Weights of a small sound classifier: batches of 256, 26041 training examples.
Rows from block 4 of a small sound classifier, named by matrix and row number. Rows with one number belong to one channel. Each number is 128 + 24 x the weight over its row's rms, rounded and kept within 0 to 255. All counts start at 0.
After each channel's rows are labels from the 100 clips, of 14848, where the channel reaches its highest value: "responds to" is what is common among them. Only what is clearly more common there than usual is listed. The data: Morse code for random letters and digits, with fading, noise and interfering tones.
# convs0: first width-11 conv, stride 2 (model.blocks.4.convs.0.weight, 144x112x11, each kernel summed), inputs 0-111
# convs1: second width-11 conv (model.blocks.4.convs.1.weight, 144x144x11, transposed, each kernel summed), outputs 0-143

convs0.60 [152 101 131 177 119 129 130 151 143 107  99 125 115  75 119 133 123 111 141 109 119 135 135 146 129 129 141 150 151 132 146 141 146 147 119 130  98 144  96  94 130  84 107 129 129 138 133  98 110 150  93 128  86 145 104  72 116  66 165 167 130 141 157 160 104 156 135 139 110 129 121 169 115 130 113 130 124 130 132 134 130 151 126 209  89 142 108 129 124  83 120 148 111 157 101 152 119 141  85 137 120 138 136  88  94 158  90 133 153 126 152  91]
convs1.60 [129 137 100 161 111  86 116 115 138  90 127 160 117 120 137 152 123 104 139 143 129 100 133  92 129 140 107 130 136 143 146 150 107 144 101 182  92 167 116 112 101 121 155 101 107 141 142 166 147 147 109 128 126 117 159 126  75 142 143 100 168 141 120  96  99 147 152 115 124 111 119  91 160 130 182 132 123 144 142 117 109 159  79 140 147 161 147 147 135  91 165 147 115 112 110 162 129 111 143 131 142 145 111 164 160  64 135 148 105 147 115 127  97 149 170 109 110 165 132 144 179 148 154 145 121 148 151 126 131  88  95  88 136 151 160 110 147 111 159 134 133  91 154 109]
responds to: tone: middle; reverberation

convs0.85 [127 150 162 150 101 178 144 157  99 110 112 153 128 128 110 108 112 114 142  79 146 127 143 143 124 136 163 178 127 157 143 117 132 166 136 104  80  99 107 123 148 116 171 120 111 153  85 103  81 102 131 100 139 133 137 123 102 123  83 107  89 152  75 104 117 118 109 154 112 101  98  93 141  99 102 135 116 123 118  98  88 125 131 130 122 137  97 135 127 130 157 155 115 174 141  98  84 103 125 121 105  86 132 137 114 121 116 109 116 157 110 145]
convs1.85 [125 161 126 144  73 120 101 108 151  98 192 155 167 121 142 125 137 155 148 115 170 104 156 148 185  78 116  86 132 161 111 116 155 165 151 147  91 129 140 109  86 145 155 163 144  95 117 130 140 114 116 142 115 111 111 125 129 115  97 134 114 157 126 116  94 130 125 156  76 110 118 140 149 138 134 108 125 126  94 146 151 121 125 158 134 125  99 117  89 123 125 167 159 157 111 130 159 130 125 104 157 150 112 158 147  94 134 146 108 118 114 109 181 140 134 151 113 144 125  93 129 150 132 119 126 162 171 140  89 133  99 135 148 142 140 110 179 143 144 107 171 151 137 150]
responds to: speed: fast; the character "b"

convs0.6 [123 123  94 169 138 162 164 162 118 171  98 114  90 132 117 108  93 122 102 114 158  91 144 100 118  78 166 131 150 113 106  84 116 134 148 113 126 117 122 135 120 160  97  97 134 107 108 120 156  98  91 156 136 104 117 106 116  92 147 134 128 132 151 149 116 112  95 165 159 178 150 116 128 170 138 138  72 124 108 121 128 148 113 135 113 118 109 141  85 133 100 135 107 169 105 157 144 138  90  91 111 123 117 109 134 146 143 103 130  89 118 108]
convs1.6 [149  85 142 111 143 110 156  93  76 146  86 129 134 123 153 119 140 133 142  72 114 107 107 124 107 113 125 130 133 143 124 101  94 131 120 122 107 152 127 134 136 108 108 121 148  96 121 114 113  64  86 121 150  93 132 137  72 126 123  89 119  80 122 125 141  67 115 100 136  45 163 151 109 110 125 115 129 147 143 148  99 142 109  99  97  97 141 119 113 105 102 113 146 137 132 132 122 130  76  99 120  85 106 150 102  91  91  93 116 114 129 100 113 121 125 112 116 131 128 123 142 130 141 118 108 105 129 115  88 120 133 114 144  87 100  76 126 114 154 110 108 127 112 119]
responds to: speed: fast; tone: high; the character "7"

convs0.86 [132  80 142 162  97  81 115  39 102 115  97 125  75  95 155 119 147 107 141 120 132 132 111 118 127 106 104 152 134 142 112 109 118 162 142 118 108  95 109 131 140 112 120 123 113 159 104 125 110 150 110 109  92 127 105 108 155 103 113 116 147 108 134 101 143 130 118 118 141 103 120 103 128 145 122  96 131 136 118 111 105  95 160 140 122 113  95 133 108 104 113 116 108 102 118 118 111 126  88  99  92 116  83  93 125 174  91 135  83 141 122  77]
convs1.86 [123 126  91 137 142  63 125 108 152 118 138 152 135 159 103 132 148 151  70 162 122 159 129 116 166 164 130  72 107 103 110 138 129 146 115 142 118 145 124 131 127 123 132 137 111 141 152 152 140 121 172 122  74 164 162 120 159 116 142 131 137 166 164 144 127 144 134 147 152 148 140 130  99 155  81 128 162 138 115 108 140 167 119 134 132 105 132 115 140  91 126 149  93 145 123 116 136 151 141 182 124 128 161 151 148 180 134 157 117  71 110 145 133 141 170 185 119 125 108 123 125 140 119 149 124 146 166 153 128 105 144 102  94 153 147 123 160 126 110 113 179 120 112  92]
responds to: speed: fast; the character "q"; the character "z"; first character: q

convs0.58 [157 136 120 102  98 102 119 118 131 120  93 112 125 122 131  92 122  88 108 112 105  79 124 131 134 100 121 131 111 136 142  74 130 132 139 137 143 104  69 111 133  84 126 124 120 136  78 120 143 132 119  88 146 132 114 135 128 141 147 129 119 124 150 118 127  82 106 152 115 128 130 130 117 153 160 186  79 122  74 151 142  77 137 183 130 118 105 109  79 104 133 155 120 158 112 125 125 143 136 122 123 104  85 123 130 156 144 135 122 112 191  95]
convs1.58 [164 144 117 140 132 150 104 110 133 113 161 114 118 122 170 139 120 132 117 116 162 115 129 135 177 110 162 135 114 144 118 162 158 134 135 124 140 112 136 166  96 132 131 136 145 115 145 183 151 126 176  85 130 133 153  86 136 121 121 133 112 145 113 170  66 141 126 118 128 133 133 132 128 146 148 113 117 123 107 125 119 136  88 127 138 106 148 170 180 149 126 168  87 133  91 101 164 100 206 122 134 159 128 116 172 103 126 167 133 107 142 162 149 139 122 140 172  60 136 118 112 140 137 147 139 140 146 130  92 141  69 151 145 159 128 151 142 127 136 131 138 154 138 126]
responds to: speed: slow; the character "v"; the character "x"; the character "4"

convs0.14 [167  79 172 148 123 125 139  93 146 144 140 115 100  68 166 128 106 132 128 107 109 127 135 130 143  87 124 123 107  91 112 143  91 126 101 160 116 119 112 146 130 100 131  88 114 130  92  93 142 158 112 112  93  95 119 110 109 131  96 129  98  91 136 110 149  87 148 159 132  97 171 137 139 130 141  99 103 107 169 133 121  96 147 138 144 126 145 130 133  81 159  96 117 107 137 150  86 133  97 102 135 115  92 107 128 163 126 105 102 101 157 125]
convs1.14 [116  84 101 124 121 117 137 125 154 131 119 122 124 118 160 129 136 148 129 150 146 169 124 157 147  98 126 104 136 106 106 119 136 131 145  98 126 128  99 111 141 107 136 128 135 118 145 128 110 127 145 170  89 174 102 154 103 127 140 159 150 142 118 128 110 115 106 202 153 150 159 120 120 120 117 122 109 148  48  50 167 128 127  97 174  85 127 107 149 122 122 172 145  82 148 137  98 140 101  88 122 141 152  86 133 137 137 153 109 104 115 106 149 152 128 140 111 118 101 137 131 126 153 151 134 160 113 110 142  98 122  89 122 114 149 126 167 179 140  95 153 124 143 114]
responds to: speed: fast; the character "u"

convs0.71 [144 111 112 137 132 149 125 103 107 115  90 148 148 122 135 105 147  45 102 112 104 111 152 126 130 158 140 119 106 116 137  87 163 135 152 116 102 102 123 147 120 138 114 124 108 108 110 119 129 141 132 106 103 114 135 119 148  81 160 151 165 125 126 131 137 133 120 123 170 138 141 135 118  94 112 147  78 104  96 146 165  63 156 173 109 133 104  89 133 160 111 147 111 177 106 142 141 135 125 104 103 141  59 144 132 155 125 115 104 127 106 139]
convs1.71 [117 119 169 124 130 126 113 112 143 175 168 134 140 103 141 121 148 152 115 134 118  71 161 129 135 148 120 116 153 120  98 119 139 116 124 116 115 140 131 191 143 161 130 123 159 127 107 129 105 141 130 119 147  82 112 143 121 108 121 107 145 143 153 108 147 158 138 136 122 128 133 117 159 135 112  86  96  91 113 149  96 131 145 156 146 172 123 149 140 132 130 159 128 134 132 134 169 109 140 119 185 135  60 138 164  98 107 106 151 159 160 143 124 133 165 131 170 130 154 130 147 139 100 156 137 111 149 172 142 133 139 137 147 125 142 186 145  42 105  84 132 156 133 138]
responds to: speed: slow; tone: middle; reverberation

convs0.133 [138 150 122 100 136 140 151 134 130  98  96 103 108 119 136 117  92 107 127 122 143 138 140 135 147 141 141  99 131 124 134 115 152 137 141 123 117 147 120 119 174 131 139  96  78 112 113 134 137 122 103 121 128 110 100 101 110 111  96 167 127  81 116 135 113 125 146  98  77 129  95 127 163 149 150 131  63 171 121  73 126 115 142 158 134  84  85 125 124 138 168 109 131 150 163 169 143 161 107  82 152  92 114  95 112  84 101 154 157 142 123 151]
convs1.133 [120 139 125 134 134  80 107  96 124 112 131 141 120 160 104 144 137 143  84 102 114 101 109 145 151 148 116 118 115 104 107 151 142 152 127 126  98 138 117 124 122 149 105 129 140 138  88  98  73 122  85 127 115 124 145 132 129 160 116 145 171  83 152 174 107  99 128 135  96  84 149 155 115 128 105  97 142 126 155 148  79 137 108 107 103 105 116 132 125  86 103  97 108 158 139 140 106 123  96 126 138 104  96 146 126  73 117  92 126 101 101 120  97  98 138 120 110 164 125  91 141 129 107 111 150 123 153 146  26 111 120 108 112 127  95 113 142 118 110 120 121 128 113 167]
responds to: speed: fast; the character "4"; the character "x"

convs0.11 [152 120  92 164 149 120 118 100 129 123 102 124 124 115 142 105 116  67  93 109 104 139 120 128  99 142 136 117 140  75 140 107 159  87 120 127 140 150  99 103 143 162 110 108 138  87 118 141 133 148 129 135  91 136 131 127 127  94 146 166 117 115 144 134 102 123 172 129 158 141 106 159 103 138 144 150  99 124  70  96 122  80 102 187 104 150 114  90  80 112  92 127 106 166 123 127 121 142 133 106 129 163  91 131 139 139 105 147  97 120 145 121]
convs1.11 [131 106 124 134  80 131 125 138 169 110 180 142 187 110 119  97 109 120 155 140 172 100 165 189 112 126 109 109 147 130  92 118 169 115 150 122 115 123 166 151 126 131 158 143 127 132 106 141 149 152 168 155 107 124 128 145 146  52 117  88 114 165 133 101 121 161 127 122 126 146 136 105 164 119 114 124 106 114 132 112 138 100 157 163 145 141 105 114 121 108 121 150 140 114  91 135 123 100 135 137 172  95 114 146 160 115 141 160 134 140 165 159 140 149 105 128 132 129 138 120 142 141 115 134 136 160 150 155 141 148 154 136 167 121 151 163 179 106  92  84 112 161 129 146]
responds to: speed: slow

convs0.103 [142 135 153  88 116  64 134 123 114  89 109 157 121 105 101 117 160 147 118 115 133 173  70 146 110 130 106 160 147  81 135 146 114 136 104 149 115 146 130 142 111  85 135 115 147 159 113 120 132  79 135  91 151 123 141 136 115 117 102 111 166  90 152 111 114 128 129 104  91 103  94  81 101 126 141 150 138  94 102 136 129 110 150  81  95 106 153 113 105 134 131 111 146 111 159 124 107 118 122 159 102 110  88 117 126 137 129 158 131 129 181 142]
convs1.103 [139 120 108  89  83 160 124 138 142 154  95 154  74 109 124 161 140  99  81 120 119 117 132 124 125 171 121 133 124 103 152  96 100 131 108 134 108 144 154  81  66 152 154 106  92 132 129 114 117 129 121 120 133 177 138 120 167 138 116 152 108 109 110 176  72 110 144 139 103  99  96 166 103 104  86 152 130  87  80 127  97 111 145 142 109  68  97 113 117 155 129 146 153 137 180 110 130 137 114 145 113 120 136 114 106 136 101 113 146 105 128 129 123 146 131 126 150  82  91 139 102 119 130 126 119 101 142 114 110 165 114 122 127 121 105 120 105 120 108 144 105 103 116 111]
responds to: tone: low; speed: fast; reverberation

convs0.110 [125  99 128 122 116  84 134 123 141 110  98 111 111 102 136 110 143 144 130 126 139 127 130 156 168 133  98 133 127 152 150 134 102 106 130 118 126  92 133 101 129  92 120  86 107 126 124 144 114 110  91 105  67 119  98  63 112  61 111 137 135  56 106 124 126 105  93 121 111 108 146 125 137 126 120  86 138 142 157 162 112 116 137 133 115  88 110 120 130 139 125  96 101 111 148 134 101 123 107  93  79 107 159 117  62 131 112 105 123 137 120 135]
convs1.110 [143 133 149  96 213 134 178 176 125 140 134 110 130 102 181 164 127 137  80 194 132 140 144 149 115 154 131 124 112 111 150 111 145 156 158 120 130 144 133 146 141 138 145 143 113  95 133 139 113 127 102 153 130 128 147 149 146 137 124 148 104 115 164 153 157 119  89 157 157 122 156 116 133  82 135 143 137 134 107 132 121 148 150 124 114 138 146  56 159 128 146 147 135 130 130 139 115 134 151 119 124 143 120 125 177 142 119 137 160 149 150 178 138 121 122  66 163 130 143 134 138 122 112 174 145 102 137 170 156 118 134 159 132 141 141 100 103 115  93 118 141 100 126 171]
responds to: the character "z"

convs0.45 [143 125 122 127 130 157 187 119 144 165 129 116 105 132 167 122 103 129  93  91 132 143 103 137 130 122 144  92 124 110 142 133 126 106 105 168 132 152 113 116 121 125  55 148 132  52 170 131 133 126 136 151 103  87  95 130  99 119 123 150 159 121 127 111  89 109 161 116 134 105 140 152 114 115 142 127 106 145 103 116  89 151 122 146 151 135 137 126 111 136  68  82 130 151 126 153 103 143 134 136 148 133 107 133 146 116  85 157 162 135 118 184]
convs1.45 [123 132 159  87  87 117  83 102  77 143 108 126 126 104 130 123 149 120 102  75 135 120 117 108 111 129  91 143 154 110 157  87 124 112 150  91 115 142 139 123  89 131 100 127 145 163 113 133  79 126 107 152 152 119 119 156 157 153 118 120 122  90 121 140 142  77 104 105 108 112 154 144 132 118 117  99 137 101  98 151 112 152 140 154 117 106 119 106 115 115  67 110 131 106  97 128 127 120 119 145 141  93  81 129 136 141  72 118 139 119 125 104 149 118 101  86 106 111 138 135 139 112 108 113 125  83 166 146 130 141 159 124 132  85  72 104 123  87 151 146 108 158  89 106]
responds to: speed: fast; the character "8"; the character "z"

convs0.32 [139 113 115 158 134 134 128 100 125 143  95 109 102 126 117  97 116  69 127  95 105 149  97 100 103 124 113 101 103 116  85 113 127 114  93 123 172 152  85 119 125 127 109  98 148  85 134 132 118 120 116 144 115 119 121  95 117 107 107 146 109 110 148 102 124 108 181 137 119 125 112 128 110 115 156 142  55 131  58  93  92  89 102 152 177 109 125 127 101 110 120 105 104 119 115 118 132 116 129 102 122 129  87 131 138  79 120 115 110 116 132 108]
convs1.32 [130 134 137 136  85 134  98 128 150 151 163 141 188 133 101  96 105 114 142 115 171 146 144 170 137 117 109 109 145 130 133  90 173 125 154 105 127 118 192 127 125 138 168 124 130 162 123 128 159 110 169 167 117 138 109 168 121  86 122 126 113 160 140 108 118 139 138 125 117 134 161 124 159 141 110 147 129 107 101 128 142  97 184 172 141 125 137 105 106 127 135 124 158 126 120 152 135 118 132 127 161  84 132 125 133 123 159 145 140 108 175 176 143 158 148 112 147 140 124 100 151 123 112 125 110 163 145 159 144 206 147 143 138 118 114 143 165 129 145  98 138 177 109 110]
responds to: tone: high

convs0.117 [109 145 133 140 117 145 140 144 138  91 150 145 134 131  58 143 124 121 120  96 134 100   0 139 102 138 114 135 166 106 138 134 117 139  97 147 131 158  78 153 128 130 153 126 124 159  97 119 152 116 140 150 135 124 116 150  98 122 106 122  96 132 164 111 134 127 118 140 107 144 115 126 124 162 155 131 135 119 119 120 127 117 129 112 122 146 131 116 130 118 150 142 114 115 131 108  83 162 141 126 115 142 128 110 149 121 105 140 118 134 217 139]
convs1.117 [139 113 126 114 123 139 123 144 134 132 120 146 117 130 115 139 123 115 128 118 124 112 151 136 122 143 136 137 114 137 141 117  96 129  89 115 118 156 127 128  89 136 145 123 114  92 121 139 129 150 146 132  78 111 139 129 137 131 112 130 133 123 116 136 117 126 117 114 124 123 106 131 118 132 124 114  99 115  21  50  77 124 132 137 131  78 110 114 127 114 117 135 138 110 139 109 122 124 139 161 134 138 121   0 137 155 105 151 141  67 106 121 135 136  72 115 132 105 137 130 104  55 126 101 141 113 152 118 132 135 128 115 153 110 133 146 111 130 113 147 130 119 112 117]
responds to: tone: low; reverberation; mains hum; clipping

convs0.43 [136  96 131 138 124 131 141 120 132  84 124 135 110 130 154  92 128 177 128 126 123 121 145 145 151 128 113 141 141 155  97 128 117 166 139  98  92  97 154 156 128 151 144 127 147 142 123 108 133  86 137 139 131 146 112 109  91 118  85 147 175  77 149  76 142  80  75 102 111 120 151 146 128 135 110 132 158 149 161 159  76 142 141 162 116 116 100  93 142 136 142 111 119 125 149  96  88 134 113 147  80 114 170 135 103 124  84 109 114 160 125 114]
convs1.43 [135 147 140 124 133 108 151 119 147 125 141 180 103 129 161 139 152 199  70 112 110 103 141 114 143 133 116 109 152 103 117  89 108 100 144 148 107 140 138  46 141 142 121 150 165 100 107 114  90 112  79 159 154  98 133 147 111 129 106  94 135  83 129 150  74 116 114 125 164 110 131 135 154 107 127 123 142 131 102 134 121 137 106 152 127 109 123 105 137  76 140 168 151 127 153 151 116 123  94 135 135 116 115 123 185  99  93 140 154 147 125  99 140 114 122 122 154 106 143 152 149 148 116 130 145  86 172 151 106 142 126 149 162 135 142 107  96 145 120 126 128 116 143 103]
responds to: reverberation

convs0.54 [120 144 123 128 103  98 105 123 137 113 107 137  79 101 140 125 154 104 116 136 153 114 109 137 140 151 147 134 142 137 141  86 127 136 140 116  96 132 147  89 164  98 128 145 164 129 128 121 128 156 128 127 106 120 107 125 118 120 144  89 148  93 139 129 119 155  63 102 143 145 132 100 112 143 139 140 145 130 139 130 139  58 143 100 114 170 105 118 120 131 150 136 125 142 110 113 123 129  94 132  94 125  17 119 136 169  94 133  90  92 140 108]
convs1.54 [154 110 158 131 173 167 150 128 130 160 174 139 154 184 142 133 111 116 111 153  92 142 176 103 122 131 193 131 140 149 114 131 109 137 104 107 110 128 155 151 147 122 153 153 139 112 113 123 137 124 136 116 117  74 117 136 111 121 145 132 147 156 178 119 160 125 154  79 120 108 123 122 122 101 128 151 118 119 137 113  77 143 162  84  86 117 138 150 130 153 132 101 105 162 159 125 169 107 146 125 149 123 157 130 108 127 115 102 137 119 137 119 108  85 135 157 163 157 128 132  99 108 141 173 148 155 104 141 157 143 146 173 108  82 170 141 100 109 148 119 148 156 131 111]
responds to: speed: slow; reverberation

convs0.20 [131  76 143 111 109  68  92 121 147  93  92 175 131 104 129 111 129 142 130 111 129 128 131 129 115 132 150 129 128  91 147 109 170 121 132 106  84 151 134  56 132 126 143 158 132 125 118  76 142 175 108 144  86 156 152 116 143 126  91 135 137  87 128 103 139 130 111  95 127 118 105 139 124  98 140 124 118 131 156 135 131 106 141 114  95 158  98 111 101  70 105 119 110 151  78 128 126 116 137 137 131 119  92 137 137 173  93 129 124 119 155 114]
convs1.20 [ 91 133 116 132  97 135  89 141 144 126 131 162 115 174  62 137 101  80 121 129 150 121 126 116 143 156 155 110  93 129 126 153  92 159 121 110 130 132  66 126 126 140 142 120  97 130 118 129 106 150 151  75 119 133 149 133 157 141 104 133 146 123 135 136 102 130 136 147  86 116 108 171 133 134 120 122 147 118 168 128 104 127 125 175 100 166 100  70 134 148 128  73 157 161 167 128 157 143 167 145 137 112  95 159 101 132 123  91 113  77  89 128 114 113 152 115  84 108 123 108 153 127  88 114 134 134 165 106 127 132 101 130 108 124 120 128 141  98 138  95 118 150 109 138]
responds to: speed: slow; the character "e"

convs0.42 [126 100 146 139 116 129 126  89 113 119 107 120 151 108 133  96 141 127 139 157 116 134 142 153 150 125 101 116 113 124 136 122 109 114 116 102 133 122 124 129 140 110 130  85  90 125 130 140 106 130  60 108  60 110 135  45 108  57 108 142 131  87 116 121 151 111 132 114 113  84 154 128 133 113 134  75 130 102 138 164  94 100 137 121 134 110 133 121 135 148 127 103  97 117 138 141 115 121 113  91 105 129 162 104  86 131 113  65 125 125 125 138]
convs1.42 [165 138 143  81 176 175 159 167 102 117 137 105 119 102 203 155 120 126  98 177 113 131 169 130 128 154 104 145 105 107 140 110 152 129 135 128 133 147 148 133 112 112 162 137 151 121 137 143 152 152  90 127 104 140 139 130 135 155 134 163 124 118 138 145 135 137 110 168 146 137 152  94 123 107 129 147 138 118 113 109 152 144 119 133 161 141 130  81 156 139 176 155 120  84 137 140 109 105 164 120 143 142 112 126 170 121 134 154 172 160 144 158 154 147 107  71 175 123 140  99 154 136 148 144 125 116 113 155 137 156 113 126 115 156 138  85 126 136 106 145 174  99 155 134]
responds to: speed: slow; the character "x"; first character: x; the character "q"

convs0.10 [131 116 167 139 142 121 135 122 132 132 119 179 136 120 136 143 155 139 143  94 107 154 158 154 180 136 143 132 125 147 128 145 160 135 160 118 120 112 146 106 136 114 187 109 136 154 104 138 137 107  88 111  84 149 163  78 168  53 120 141 147  89 111  76 137  98 148 130 141 113 140 120 145 117 180 101 120  90 131 139 151 124 145 150 126 109 110  94 153 149 173 117 137 125 161 149 134 148 105 140  99 147 160 155 119 134 116 114 145 147 136 104]
convs1.10 [124 128 119 123 157 133 153 138 138 105 128 150  73 172 183 139 157 163 102 141 148 136 142 151 125 151 146 119 119 158 149 141 138 167 159 105 161 122 103 128 129 136 105 180 134 119 139 113 116 138 106 117 147 148 168 119 130 168 113 159 128 116 102 144 123 109  61 193 164  93 118 155 147  94 137 183 168 176 164 152 103 138  99 130 165 139 123  80 144 147 115 118 130 143 174 143 128 166 103 145 142 124 129 154 151 130 134 124 137 124  98  98 146 160 124 122 164 127 107 133 163 137 138 164 154 108 155 105 121 134  91 162 122 142 139 127 124 127 138 128 145 110 140 146]
responds to: speed: fast; tone: high; reverberation

convs0.70 [103  96 158 124  94 103 129 134 159 139  94 112  98  86 134 145  98 147 132 153 179 130  99 143  83 133 114 148 134 113 101 128 119  80 135 100 116 104 163  96 167 101 118 142 119 158  98  91  93 173 118  94 108 115 114 137 149 137 139 118 143 135 109 122  93 126 103 111 120 134 154 134 122 114 117 113 138 165 154 146 141 112 128 146  86 128 116 154 120  72 144 124 160 179 102 115 111  76 105 129 111 110  85  98 110 164 110 113 143 121 130 117]
convs1.70 [136 112  85 144 160 129  95  69 145 124 157 119 175 137 148 170 100 123 152 126 147 137 133 145 146 117 122  93 128 130 114 165 105 138 139 111 108 124 132 133 120 135 165 107 100  81 124 182 167  95 174 132 121 131 136 100 134 139 119 157  96 141 113 102  63 124 169 109 125 143 103  71 131 126 122 100 116 135 114 119 116 107 121 151 109 133 138 165 161 155 149 173 109 107 113 122 105 144 126 127 165 176 163 121 116 117 151 125 111 121 118 127 132 132 134 118 133  73 140 109 124 153 100 129 169 185 142 111 154 112  99  83 114 136 142 131 156 154 150 123 168 125 146 136]
responds to: speed: slow; the character "n"; first character: n

convs0.31 [113 137 126 154 127 142 131 139 133 114 138 138 122 126  61 144 130 139 125  96 119  76  11 141  86 144 100 140 162 104 124 135 114 132  78 153 123 143 106 142 130 126 139 120 122 146  81 106 153 126 130 145 130 124 103 132  92 115 101 124  88 133 174 119 112 139 124 157 121 126 118 140 117 163 143 122 129 117 119 116 123 115 107 125 113 143 144 117 129 102 123 131 110 100 129 107  80 145 113 118 113 140 131  96 134 114 110 118  98 132 212 126]
convs1.31 [127 112 133 114 113 147 123 139 137 145 124 152 113 131 121 135 132 141 109 110 119 122 160 130 120 139 111 136 133 142 132 115 114 125  95 122 106 148 133 120 110 135 135 126 131  93 129 125 122 159 140 138  67 105 146 129 137 130 136 117 142 136 128 138 124 143 107 111 130 116 114 134 126 125 117 131 101 123  36  29  93 121 146 128 131  78 106 116 119 111 127 142 133  98 157 110 101 119 128 122 130 126 137   0 139 149 100 150 140  53 116 136 117 142  65 124 148 117 146 129  97  77 134 105 141 119 139 136 127 147 129  96 146 105 131 154 118 136 126 134 128 113 117 117]
responds to: tone: low; mains hum; clipping

convs0.90 [110 121  90 139  93 148 132 142 114 124  91  85  89 127  95 122 109 143 102 126 146 103 150  93 171  68 134 136 122 142 100  82  90 129 109 123 120 124 142 103 109 119  90 102 115 123 150 167 141 117 101 121 133 120 103  75 113 117 100 108 114 120 109 121 133 122  79 149 109 135 147 118 103 144 123 122  84 138 100 129 116 131 146 142 123  90 125 116  70 127  95 111 115  92 120 127 142 115 102  60  83 102 140 112 104 141 127 109 114 108 106  99]
convs1.90 [148 123 159  95 165 152 145 124 124 163 106 124 134 105 126 145 135 145  84 121 105 104 117 114 130 143 163 117 161  89 127  92  77 156  93 127 111 111 121 162 162 128 130 161  85  86 140 126  85 132  75 144 122  94 133 153  85 172 111 129 111 108 136 123 170 104 148 111 112 104 160 176 135 141 109 122 129 114 125 135 111  95 141 105  84 145 119 132 125 107 122 114 159 164 168 171 121 134 103  85 142 109 110 121 127  70 102  98 129  99 105  95 127  79 159 129 127 104 150 106 138 125 157 142 109 106  91 123 148 138 138 150 118 112  98 120 111 101 155 123 125 115 136 117]
responds to: tone: high

convs0.137 [119  95  92 128 131 139 171 130 144 150 124 158 116  84 130 111 119 105 125 108  92 133 104 141 145 132 127 124 102 134 109 141  99 121 129 147 171 119 132 152  92 135  85 114 121  72 137 134  99 109  86 132  62 101 128  84 107 113 119 128 116  98 138 103 112 117 165 109 123 103 148 132 115  91 142 129  56 159 112  90 114 127 128 169 146 128 140 149  92  90  99  70 107  82 115 154 116 106 102 125 129 129 122 138 113 135 116 125 115 115 116 139]
convs1.137 [143 116 146  73 101 100  80 121  74 147  64 138 138 111  92 153 139 113 115  78 120 137  85  90 132 140 101 138 133 109 116  68 126  99 135 107 125 152 120 106  97 115  92 132 127 138 131 143  70 126 131 145 126 132 128 118 166 146 123 126 131  96 116 136 137  85 109 120  99 141 109 134 133 144 112 135 131 108 135 127 115 138 148 159 120 137 161 103 125 122  76 112 146  99 120 161 120 101 139 150 109 116  88 146 132 150  78 102 108 115 125 144 165 111  94 127 119  70 126 141 121 137 130 118 103  97 147 131 128 131 139 140 129  99  62  98 111 101 122 141 117 164  86 101]
responds to: reverberation

convs0.115 [120  96 127 147 151  66 150 129 157 130 116  67 119 103 141 131 134 139 115 151 135 156 131 135 116 124 111 121 123 127 131 144 151 139 108 149 151 147 136  94 138 116 107  93  73 127 144 104 153 144  89 161  88 109 125  52  91  74 130 141 142 116 152 157 126 123 132 118 114  97 133 157 130 160 124 112 146 124 157 143 125 138 128 155 103 113 154 145 108 119 117 133 116 117 125 159 157 157  95  66 152 149 168  96 106 147 104 112 153 132 162 113]
convs1.115 [120 158 149 113  90  80  92 131 117 148 123  96 114 111 122 159 102  74 106 135 104 131 106 144 111 160  70 125 111 115 126 105 131  99 177 146 104 165 150 135 123 142 106 107 146 145 127 134 144 124  75 104 132 154 152 133 105 113 141  73 105 124 161 145 130 141  89 127 160 156 119 144 147 109 113 152 142 127 131 100 147 119 128 149 140 143 148 104 152  92 142 127 154  78 101 107 101  99 133 143 112 101 130 102 151 104 122 140 116 166 160 182 149 145  99 109 130 122 158 135 132 142 122 143 160 102 146 186 131 163 130 148 137 144 108 109 129  89  95  93 148 124 146  84]
responds to: tone: high

convs0.12 [105 112 173 159 124 134 124  96  91 137  91 152 100  90 118 133 167  97 133 156 110 121 134 119 151 110 148 124 111 115 105 128 125 139 147 117 113  91 144 155 127  97 110 108 134 145 147 143 139 144  57  66  76  97 149  65 147  94 130 126 115  97 124 143 129 121 154 102 162  85 131 139 117 119 144  93  98  86 109 156 134 102 138 167 126 124 153 122 111 137 105 127 121 175 101 114 154 148 134 128 114 105  92 134 140 148 142 107 134 112 126 138]
convs1.12 [137 121 110 120 155 111 166 144 135 116 119  87  63 120 186 139 137 138 113 153 155 145 107 108 101 149 173 138 120 177  94 117 158 124 102 148 117 128 119 201 130  84 120 139 134 124 133 163 136 149 127 121 112 157 148  86 123 157 158 113 144 127  94 134 115  88  84 167 133  99 112 152 143 100 158 145 136 160 124 132 136 102 110 115 124 131 158 150 158 187 142 154 103 143 126 122 117 132 133 151  97  98 167 124 138 113 111 143 118  86 117 146  96 149 120  66 132 121 141 122 103 148 107 178 152 139 138 118 133 107 106 120 124 135 111 147 144 124 108 138 143  99 134 164]
responds to: tone: high; reverberation; the character "3"; first character: 3